{
  "n_mels": 64,
  "input": "log_mel",
  "win_length": 400,
  "vocab_size": 31,
  "encoder_stem": "single",
  "batch_size": 64
}
Rows from block 2 of the audio encoder, named by matrix and row number. Each number is 128 + 24 x the weight over its row's rms, rounded and kept within 0 to 255. All counts start at 0. After the name is the row's rms in percent of the matrix's.
# c10: first pointwise conv (encoder.blocks.2.c1.0.weight, 320x320x1), inputs 0-106
c10.272 104 [150  77 130  95 144 162 156 115 131 115 129 143 192 152 115 141 138  94 144 138 150 159  76 157  99 134 141 166 129 117 134 137 106 165 163 124  80  95 133  86 136 102 147 123 126  80  91 139 139 129 180 116  89 144 159 137 155 129 168 169 140 107 120 147 123 124 117 127 155 154 107 136 162 111 141 141 124  92 120 129 132 127 154 157 158  69 162 135  94 139 139 136 125 125 141 162 166  86 129  89 128  96 147 115 150 163 120]
c10.273 103 [ 92 125 148 102 146 162 108 112 162 140 142 138 135 136 122  94 120 107 118 125  90 147 148 145 115 128 124 136  92 128 114 128 135  96  99 137 109 154  90  77 152 143 113 135  92 114 122 152  97 134 184 104 131 116 111 159 136 117 150 149 158 137 110 143  98 109 103 126 134 179 142 124 153 136 177 153 138 100 142 139 108  85 135 134 132 132 127 120 135 104 153 101 142 128 144 127 128 164  77  93  89 161 173 117 107 127 116]
c10.274 103 [ 85 118 112 104 127 110 122  97 116  85 129 145 121 130 102  86 129 144 135 110 128 133 115 165 143 121 150 115 100 176 118 124 111 140 143  95 109 146 115 119  82 117 147 115 108  86 119 134 104 107 136  89  81 125  95  88 127 103 125 105 130 162 143 117 198 121 109 105  82  80 103  93 136  85 120 134 116 149 133 131 100 134 150 119 120  99 135 140 134 103 156 154 145 148  92 145 130 145 129 139 118 110 109 154  95  94 105]
c10.275 101 [137 122 124 109  74 114 115 118 135 176 123 133 125 137 131 147 168 106 101 149 128 120 147 117 102 136 165  63 108 125  91 142 116 121 114 112 111 124 108 113 137  97 116 101  83 180 120 112 129 159 112  69 106 131  96 169 137 160 129 140 119  94 146 136 131 140 156 134 129 109  89 123 131 130 124 107 111 116 121 110 103 124 123 146 152 165 134 122 150 118 124 109  81 141 140 137 104 130 169 128 154 116 176 165 107 149 120]
c10.276 102 [121 137  83 145 113 143 112 120 156  96  93 108 141 124 146 110 157 117 119 146 146 128  83 162  72 141 131 123 116 111  89 163 145 131 130 122 110 115 115 141 177 124 112 136 108 121 131 147 150 143 108 106  87 167 101 126 121  83  94 125 150 144 142 129 120 140 160 118 144 183 151 169 115  87 136  91 183 166  99 120 115  91 131 122 122 146  99 131 141 100  96 134 152 105 126 128 132 170 144 111  95 152 135 158 146 117 138]
c10.277 104 [132 114 109 108 112 144 131 130 147 104 204 153 164 134  77 140 102 116 139 177 127 122 129 150 133 100 135 152 144 106  95 119 120 182  87 159 128 134 112 142 119 118 104 101 148 113 108 166 124 100 119 124  95  84 130 104 120 123 156 102  93 162 134 129 110 122  97 130 150 167 126 145  84 180 139 126 113 114 132 126 118 178 137  97 135  97 110 137 164 121 141 114 148 120 141 153  91 130 119 142 155 100 128  83 138 117 144]
c10.278 103 [108 150 112 130 152 124 156 131 106 133 141 127 118 137 125 152 140 131 106 174 127 135 103  85 131 111 134 118 111 106 102 160 126 120 125  91 105 203 122 147 112 130 125 146 157 142  83 122 110 138 140 144 156 126 127 106 134 120 157 138 163 127 123  91 107 132 165  79 142 139 113 110 127 154 143  93  89 114 128 134 132 158 144 137 174 128 141 103 121 169 170 109  97  87 172 171 140 155 151 111 119 160 160 121  88 141  90]
c10.279 101 [137 186 151 138 119 128 118 148 122 122 146 105 143 181 193 136 120 140 104 175 157 102 142 113 143 137  90 125 127 136 184 111 136 128 112 101 111 133 143 110 142 152 133 155 142 125 132  98 194 144 142 153  91 186 151 110 117 162 148 164 117 155 104 132 140 123 113 103 119  97 141 130 120 146 161  81 123 158 111 103 116 120 121 120 141 172 164 101 122 128 151 141 110 124 148 111 128 125 117 131 148 142 125 178 140 108 127]
c10.280 098 [123 160  94 123 124 157 137 101 147 132 172 128 103 132 130 112 113 122 103 168 137 135 106  88 124 116 106  95 117 141 135 139 181 129 109 100 194 141 130 116 126 120 163 109  73 123 149 145 127 128 135 127  90 138 112  97  81 144  91 110 148 143 127 122 153 152 116 132  93  94 111 148 161 141 105 133 179 117 121 126 102 137 114  75 130 111 160 132 119 105 129  67  96 165 125  69 122 161 129 108 121 120 168 101 119 100 129]
c10.281 103 [135 138 125  98 137 153  98 107 160 118 155 136 140 146 134 128 101 117 129 173 160 134 137 150 124 160 141 122 135 111 110 111 111 130 156 122 135 140  85 140 110 134 133 133 143 103 131 139 108 145 112 105  98 131 160 114  98 109 103 129 108 135  88  93 153 118 104 131 111  90  88 138 139 191 165 144 157  81 137 126 106 122 136 106 169 122 128 155  83 126 190 142 118 129 146 173 106 146 114  96 195 120 143 164 133 140 129]
c10.282 095 [ 95 176  77 160 109 136 117  91 129 131 123 124 135 107 128 152 161 115 109 154 115 104 121 137 127 142 159 113 157 147 120 138 131 110 118 106 151 133 130 157 112 107  84 146 134 144 181 111 100 129 116 121 113 133 103 144 102 100  71 118 110 122 126 108 114 102  85 156 165 126 128 144  75 126 160  64 130 111 118  90 123 152 109 133 145 131 146 155 132 140 147 129 121 175 184 113 157 133 141 159 176  79 115 131 119 129 121]
c10.283 103 [187 102 123 106 181 135  99 118 106 129 139 112 136 138 163 162 133 120 109 160 100 167 142 221 125  98  94 175 129 103 136  81 147 145 102 130 124 162 133 115 194 134 109 104 170 122 123 149 140 149  93 152 134 100 173 115 140 116 139 100 138 121 107 118 107 138 111 103 132 112 181 134 139 114 136 125 176 123 149 119 144 152 150 129 139 100 143 151  83  93 144 134 118 128 156 101 106 125 110  78 114 117  93 165 103 152 166]
c10.284 099 [114 136 129 114 152 122 141 139 153 163 137 128 106 140 133 152 121 111 104 137 116  53 106  73 174 112 167 133 176 137  93 113  96 136 138 155 120 168 123 125  75 114 133 122 158 155 113 165 139 103 141  90 167 133  90 134 124 107 126 117 115 135 136 103 136 173 187 157 158 168 129 132 127  94 112 153 121 157 112 110  90 107 104 216 102 146 128 108 149 142 104 114 126 135 184 120 178 151 118 112 167 161 164 140 159 107 122]
c10.285 099 [132 143 175 171 144 156  79 111  58 111 124 117 124 109 122 133 103 106 133 131 141 157 127 138 137 116 116 141 108 116 124 137 142  95 149 133 113 136 108 183  91 186 136 112 137 163 152 113 175 138 120 121 106 118 159 105 139 137 110 131 148 129 138 110 131 145 119 151 111 176 141 129 124 160 142 124 109 131 135 123 157 141 108 109 131 164 107 134 121 146 145 114 181 121 136 127 135 134 114 118 120 142 111 157 129 139 113]
c10.286 108 [157 104 102  92 107  96  93 167 166 155 155 115 125 112 121 139 117 137 154 108 102 141 147 163 110 133 107 134 104 113 135  65 167 131 129 196 161 114  99 148 148 124 128 130  94 138 131 157  96 164 140 132 112 143 126 150 132  99 158 136  89 120  99 157 126 141 132 100 129 120 157 164 146 149  98  92 128 159 161 119 128 136 134 122 146 163  73 115 140  88 129 124 103 121 182 134 135 160 121 145 100 142 191 130 120 131 157]
c10.287 097 [168 153 112 106 139 103 110 131  98 130  94 113 111 125 108 128 103 139 121 139 125 112 142 129 127 114 116 109 124 107 129 162 106 181 137 117 129 114 121 141 135 112 164 126 156 123 115 118 141 133 148 148 128 153  72 133 131 122 110  96 157 127 107 126 129 150 126 149 121 145 123 128 142 112 151 102 107 130 121 130 165 173 113 113 128  99  96 104 147  97 110 134 141 112 109 105 153 147 123  90  86  97 121 179 110 137 135]
c10.288 100 [124 165 128 115 123 106 148 137 111 128 160 117 114 120 135 117 107 117 128 175 136 150 147 132  98  85 130 162 164 110 159 200 113 145 131 149 159 129  68 103 108 161 118 140 167 143 127 135 134  95 136 119 139 173 131 133  81 122 122 112 135 157 129 140 120 126 117 101 141  94 150 150 116 129 102 108 116 142 124 100 123 149 113 186 133 121 131 159 149 113  92 139 121 105 104 100 115 142 134 134 123 123 129 114 122 129 142]
c10.289 101 [127 102 185 129  99 108 161  92 129 106 166 145 117 142 118 106 108 119 155 122 155 116 101 168 151 147 119 158 165 150 124  94 166 113 108 136 145 139  95 117 142 126 129 120  76 117 141 146 178 124 132 153 154 128 116 121 144 127 120 117 205  96 159 146 114 102 173 127  66 139 128 136 124 156 107 181  89 134 157 110 151 117 136 124 144 160 155 153 113 145 137 148 161 100 136 136 100 120 134  71 126 145 137 142 115  95 119]
c10.290 101 [154 127 130 124  96 124 125 112 125 161 138 132 119 130 108 152 115 124  95 130 196 123 133 169 145  92 157 135 107 181 136 134 105 125 108 109 112 126 137 156 137 107 145 158 128  70 161 149 181 139 111 159 131 155 134 117  99 127 150 128 137 210 124 153 179 116 133 125 127 136 143 130 129 122 148 140  98 119 152  87 136 179  95 121 128 101  64 127  91 168 122 110 131 108  85 148 132 154 119 137 134 124 103 155 116 125 140]
c10.291 096 [131 139 149  65 144 109 151 115 106 119 135 105 100 102 136 128  89 132 102 107 183  89 116 135 136 104 152 128 132 164 123 128 107 128 124  98 140 130  88 127 147 143  94 119 140 115 105 168 130 153 133 150  90 154 145 140 128 138 130 127 158 125 115 130 173 152 129 123 125 121 119 134  95 102 140 163 167 158 107 127 127 132 126 126 200 134 141 126 162 133 148 112 137 120 118  84 131 120 133 114 149  95 120 122 125 101 138]
c10.292 102 [139 115 147  87 143 118 197 116  98 125 122 111 147 130 134  76 144 128 100 155  97  81 113 147  90 121 141  97 163 108 117 159  83 156  89 134 122  89 153 155 143 122 130  93 109 164 157 163 124 108 115 103 136 148 146 125 144 123 173 165 138  99 133 144 135  95 106 139 101 142  93 145 129 109 194 107 134 129 141 108 157  75 133 127 120 126 186 121 155 105 128 121 126 128 167 174 128 156 110 157 185 135 136 145 118  84 175]
c10.293 099 [135 117 123 155 129 102 117 105 155  84 147 132 115 109 131 114 116 130 142 120 102 151 159 157 106 165 101 121 143 160 100  80 179 145 115 122 134 127 155 126 123 120 129 148 133 143 140 140  80 170 136 122 153  85 198 134 122 169 110 148 139  97 125 122 110 155 154 162 120 104  98 102 142 105 122 105 129 149 136 137 117  85 115 104 117 129 160 108 116 185 130 118 112 106 156 161 150  91 110 159 144 139 138  94 128 102 106]
c10.294 109 [ 91 127 101 118 147 147 137 136 112 100 120 108 116 112 135 115 149 143 128 144 127 128 121 120 138 120 116 139 211 107 117 255  74 119 128 132 140 122 114 109 118  99 149 171 124 147 127 125 144 112 114  98 128 146 125 129 125 115 119 122  98 130 164 110 107 143 167 104 126 130 120 102 145 125 109 105 154 139 150  98 140 129 155 108 127 113 123 199 126 127 125 105 112 145 145 135 120 118 181  88 146 133 126 125 137 130 174]
c10.295 097 [146 143  83  97 162 122 156 124  95 127 133 109 149 112 137 131 159 137 131  90 128  88  98 111 136 155 160 129 150 118 134  96 118 104 128 121  99 141 167 103 109 110 105  95 129 134  81 118 124 130 135 127 129 100 117 162 123 157 148 139 133 122 136 125 123 149 117 131 101  63  75 147 154  74 138 105 128 134  99 140  86 145 125 134 137 125 123  92 158 146 164  81 139 120  59 146 143 135 136 164 180 136 159  92 129 145 129]
c10.296 105 [156 128 149 162 127 136  84 107 123 150 113 145 176 142 109 135 124 117 117  99 142 141 107 137 133 150 146 131 117 124 130 133 119 127 120 133 139 166 146  82  74 167 110 165  85 108 142 101 140 135 120 157 101 144 113 108 118 112 121 111 119 170 101 138 169 151 170 131 125 135 116  48 149 142 132 154 156 133 122 133 143 148 116 141 145 156 116 142 139 145 139 122 155  81 155 173 126 113 148  96  87 150 164 132 123  85 124]
c10.297 101 [150  85  97  78  89 130  99 149 147 122 156 129  92 125 121 102 137 117 126 110 116 117 101 124 177 127 135 101 115 178 132 117 179 120 143 106 113 152 116 115 117 147  98 123 121 130 126  74  96 135 113 135 177 140 160 132 103 102 160 157 125 103 105 149 110 128 117 128 147 129 130 157 115 132  98 154 122 116 132 105 118 179 135 123 114 123 145 126 121  94 119 115 130 128 119 131  99 130 125 107 196  92 167 114 153 121 151]
c10.298 101 [121  76 120 125 123 133 161 156 153 120 105 163  81 128 115 119 140 131 135 101 106 151 136  93 163 157 131 121 115 118 149 138 146 135 121 135 135 115 122 122 134 126 126 121 143 114 116 158 128 142 108 145  93 120 130 100 128 105 163 108 141 130 138 108 166 138 146 118 111 158 154  87 101 131 122 143 121  84 109 144 112 120 127 132  95 171 126 162  65 125 131 142 105 110 147 106 130 145 169 147 145 166 130  98 161 103 154]
c10.299 104 [132  92 131 125 127  98 106 170 128 120 142 140  84  79 172 141 138 114 111 153  88 148 118 110 130  90 121 156 107 126 149 106 108 174 135 137 123 134  92  96 147 146 132 100 152 141  87 137 158 149 125 141 104 121 127 144  97 169 107 121 130 135 113 122 155 102 111 149 163 117 108 129 101 107 162 120 151 145 101 121 128 170 118 138 155 122 101  89 104 152  80  98  66  86 148 123 133 116 136 140 143 140 106 121 156 115 115]
c10.300 099 [116 120 140 142 142 148 170 163 153 154 136 129 143 100 101 116 135 147 138 142 107 145 105 128  92 111 159 182 115 106 179 114 121 129 125 110 125 125 144 141 124  99 103 103 169 106  82 140  88  76 148 137 129 167 100 132 107  85 141  79 118 115 129 127 121 159 138 131 145 109 108 123 105 147 114 133 128  74 120 144 116  77 138  81 114 124 139 134 138 123 197 104 115 151 125 168  89 120 144 146 124 119 171 106 121 127 154]
c10.301 098 [135 142 115  82 153 131 115 139  98 137 125 119 107  78 152 167  78 140 109 140 122 103 104  89 136 132 127 135 165 174 136 220 112 129 136 126 174 114 122  88  87 145 112 128 113 109 140 108 118 133 148 125 143 180 114 131 112 111  96  99 116 108 144 136  92 105 117 135 158 122 140 153 170 150 156 162  97 112 139 160 106 125 150 110 116 118 102 167  94 135 136 130 134 123 160 127 135 113 126 154 140 136 148 123 132 108 131]
c10.302 101 [148 163 138 135 172 162 132 109 156 144 135 128 154 151 128  96 168  98 186 118 117 123 121 126 154  95  92 112 116  96 110 138 103 108 137 168 102 132 148 112  92 109  98 121 127  76  98 133 142 143  89 143 107 115 110 166 156  92 147 142  87 130 152 176  99 164 106 121  97 154 101 146 160 128 123 134 132 113  76 107 124 124 185 112 157 141 147  91 133 146 143 170 122 126 158 105  66 143 130 116 171 108 107 159 151 125 131]